config = dict(
    wave_strides=[5, 2, 2, 2, 2, 2],
    residual_init='none',
    cautious_weight_decay=True,
)
Rows from block 6 of a small CTC audio transcriber, named by matrix and row number. Rows with one number belong to one channel. Each number is 128 + 32 x the weight over its row's rms, rounded and kept within 0 to 255. All counts start at 0. Numbers have three digits each.
After each channel's rows are labels from the 100 clips, of 14976, where the channel reaches its highest value: "loudest band" is the band of the loudest frequency at the time of the peak; "top examples" is what is common among them. Only what is clearly more common there than usual is listed. The data: babble in 24 made-up languages, each with its own sounds, syllables and stress or tones, from a formant synthesiser.
# convs0: first width-11 conv (model.blocks.6.convs.0.weight, 144x144x11, each kernel summed), inputs 0-143
# convs1: second width-11 conv (model.blocks.6.convs.1.weight, 144x144x11, transposed, each kernel summed), outputs 0-143

convs0.119:159149136141178111095053130109123130161073120089069130194119092160079134121087142175110100100178095085137117145123115107144128105087230152116133147129114143177096159080153099135137136137168032111165121168130097084130140110123122097118114135143121119132129124106137114187122127132049109177106118126112059083147109105094133147140128156178087083110071150152144183074115121087139151126133158111087181145147157175170088129095154099088166
convs1.119:185153121149088157114134141103165123133132122071141158138156125136208117100081159097161075115113090088137152133057152091215187096118155106063110127156073117114144112106122150112115101092128132079113102113153144083146090137112092164144149113065146152085124072154105128104098127108157040101143153089119057141089106132159116113153164114118156095077039088103118138145075108061079124132154109147150142105130112126136118116097073127121148
loudest band: 500 to 1000 Hz
top examples: /aʊ/; /ɑ̃/; /ts/

convs0.101:151075140106165130124096163123136078100063226124138158151083136139144110110091148135090127092151141138078149142130105165155133118097086120165162124096109129167176123114173136164102133097107195124162061139172182091086231116158182124111086061156131136103047106089114119139159132102105138101133134120180203159087154102142141168103082079147099116145098102129127136101122121149117134063120122155144109133154127100114089120160161172126123
convs1.101:104103116115106132058102102158112165119065111085112103099139099129105088127104119167203135109126072099160157122164127079085094169148110191192106126114121119102158154176120086109115120127137152125188137117091079065154107203143093059145126150102135142120105197086129061114111110124083169120125124126172123156107093098064122100168103125130123124121069132149106161055125105117097093139114076077152103152148068090138153143111118175114098
loudest band: 250 to 500 Hz
top examples: /r/; /ɑ/

convs0.133:200118107145141139076034135131129150133129085099137155121109107206112164119161087141126147121168162100132108137154170115115143043089141147183091109104124141152112096124135090090131125148134189129121134122116124160184086138122110149113106106100099152148145110099107118086179090093108149157147172147128039145167060198068111155110106154135096101129090041124153185099101158077060160107142110120102109088111107135144122149115142115087114
convs1.133:070103165110121199112078130118111174109138153149136110178104148112148084163087155116109155128135133063149138205145136113167130000114170148172136121133113156110095162100124102119139134143152152184148112105156091137079104129153089133160123101093168108122179136105119164120069100103170120113085098159090146161115134171092119137120110183132140110109046162109106121169131169103021114134144157104109144123144101092137144092144131112081154
loudest band: 500 to 1000 Hz
top examples: prosody: no stress; /a/; /ə/; /ɔ̃/

convs0.41:162095121093105136116140124174110143111120077045119090101157121099118212098132122155109138089148169078138218178131109086081132144141129083136134118104115148114130134165147103111066138094099152137146121144159094103137138110120101125129100105088105156093140152094143071144087095093109090092123061087122122100031145103069132042163163108151134165140084145078093129100105078182100101078166093125122096112170146148124119112150126140076144
convs1.41:104116145106149117126123155110128126160098124085102147100127138169077089154177101086074132109095090164157133075156150123074138178074108147145141143093117148177090088159112086168125101108109113098137130161191134145157159117117111100151074090141108123140158170121137142091182122104079156147096215117123064132151145141128101098118118183144082145122071139097112139100065128143100038111105137126209085088068140097162159134092123132200093
loudest band: 500 to 1000 Hz
top examples: clipping; /ŋ/

convs0.71:128107131173113151045088131162173145138151093110119091118163094126053151148091082132176159105118150092173083136100101148113129179126151145091133123110154113115077044147149140094161143096136043114091114155135118138134044091096110149121101120106146154112127128127136095159092092136087181167148168152167113122160137105080080037139112114102114095118094171132107206139084167102113170131127127105136147119090073158072116108112086135109120
convs1.71:180098130121141136149149191109100187157155112096103139211109114137131125161164100132130116126152141128159106154119115093182169054179157150123114160133114127216134106106079133080180135173133104104130096075173144064146162149089167187124125154111106117128139057156134122175132114119134099085155156097124116116129179110164081118109080139169086177089163146105158076134135106112097137072084109135060159093128128086151079116115123114087182
loudest band: 250 to 500 Hz
top examples: /i/; prosody: stress on last syllables; /k˭/; /f/

convs0.129:136115165088132083118086117143119062157149122144086166100120127135135088191137099116169101112131116120156130121140104094118106103167198102176084165108153132133175039114093158129156123122162127120165199181160121176128100105109101131051203105108131106147157060122159123148120108138147056092130096207135130090129131098064157115163140110120135125144134124159151211128103127082165120136127156055172118104110144107145166132148089155119088
convs1.129:103154138051081154132152115085075090076158090158146109084112177123150094130125123098068187166110137086123067135164137073117110105114146079119177126100090129098151116115136082100050107123124145166126095127134091156132097139158157159173096155135146067118128107110113121168119106084198116161122206126128131123125119154093115147109048107133150109178125199167095094154129126092113146115137137148032132110161083115154171127150118147132082
loudest band: 500 to 1000 Hz
top examples: clipping; /a/

convs0.135:094139101138162115131156099160151106166105132102116116148117093108122090122146133153140112127150106136137135128080107118162133107175088154184111128069087051110168163112098131130150165117138100094114102162175112168168113148050120142108117112149161158106144174168127145100126176082162132083112102123105193122121160149179118156135135095158123103133053157095106000144090155187134112139102188191161124156135159127111093127140088144133076
convs1.135:150156130145104130117115114125123110116173160099123149127164151122134065097091117130071125132111118074174123129144117126112112131121167082000137135100101143091129160164104111118085037205114115048153206149136156139101132068126132139119172133098126145091178110120090129098176089173147108095103141118134133164132162163155081119097116121120167120104061115109100041151132163136142096125140124112100155119089093106144103096102073122131097
loudest band: 250 to 500 Hz
top examples: /o/

convs0.81:098139089114097099121119145137126121057148173130123158139090109068136061138134125092102093135133186147125106108124164150131117114140084099128138111112136084017141162113134150123143170156132181194143165130152135168091101135135106123124108070148135195165093128137116106074172127104086066067125115141096158120135103156015162138144138077163140115147138132128150129132079114102078093115128073071159094160131179085123081141105169140098107
convs1.81:162137154142105140171122126137112141120118124083076100150160115182166087135152121080097143087122111114154083137102125153133132111136101146145131104152103135064082164119168141118131141098152160087028196152083077156130154146199180115179175153187154091107117159109122170070134110048076128112154130110155144146166117084091117121152097126124121076099100166120202131142109160080101099146134081153083155067145108127175152111157131077155115
loudest band: 500 to 1000 Hz
top examples: /ɛ̃/; /z/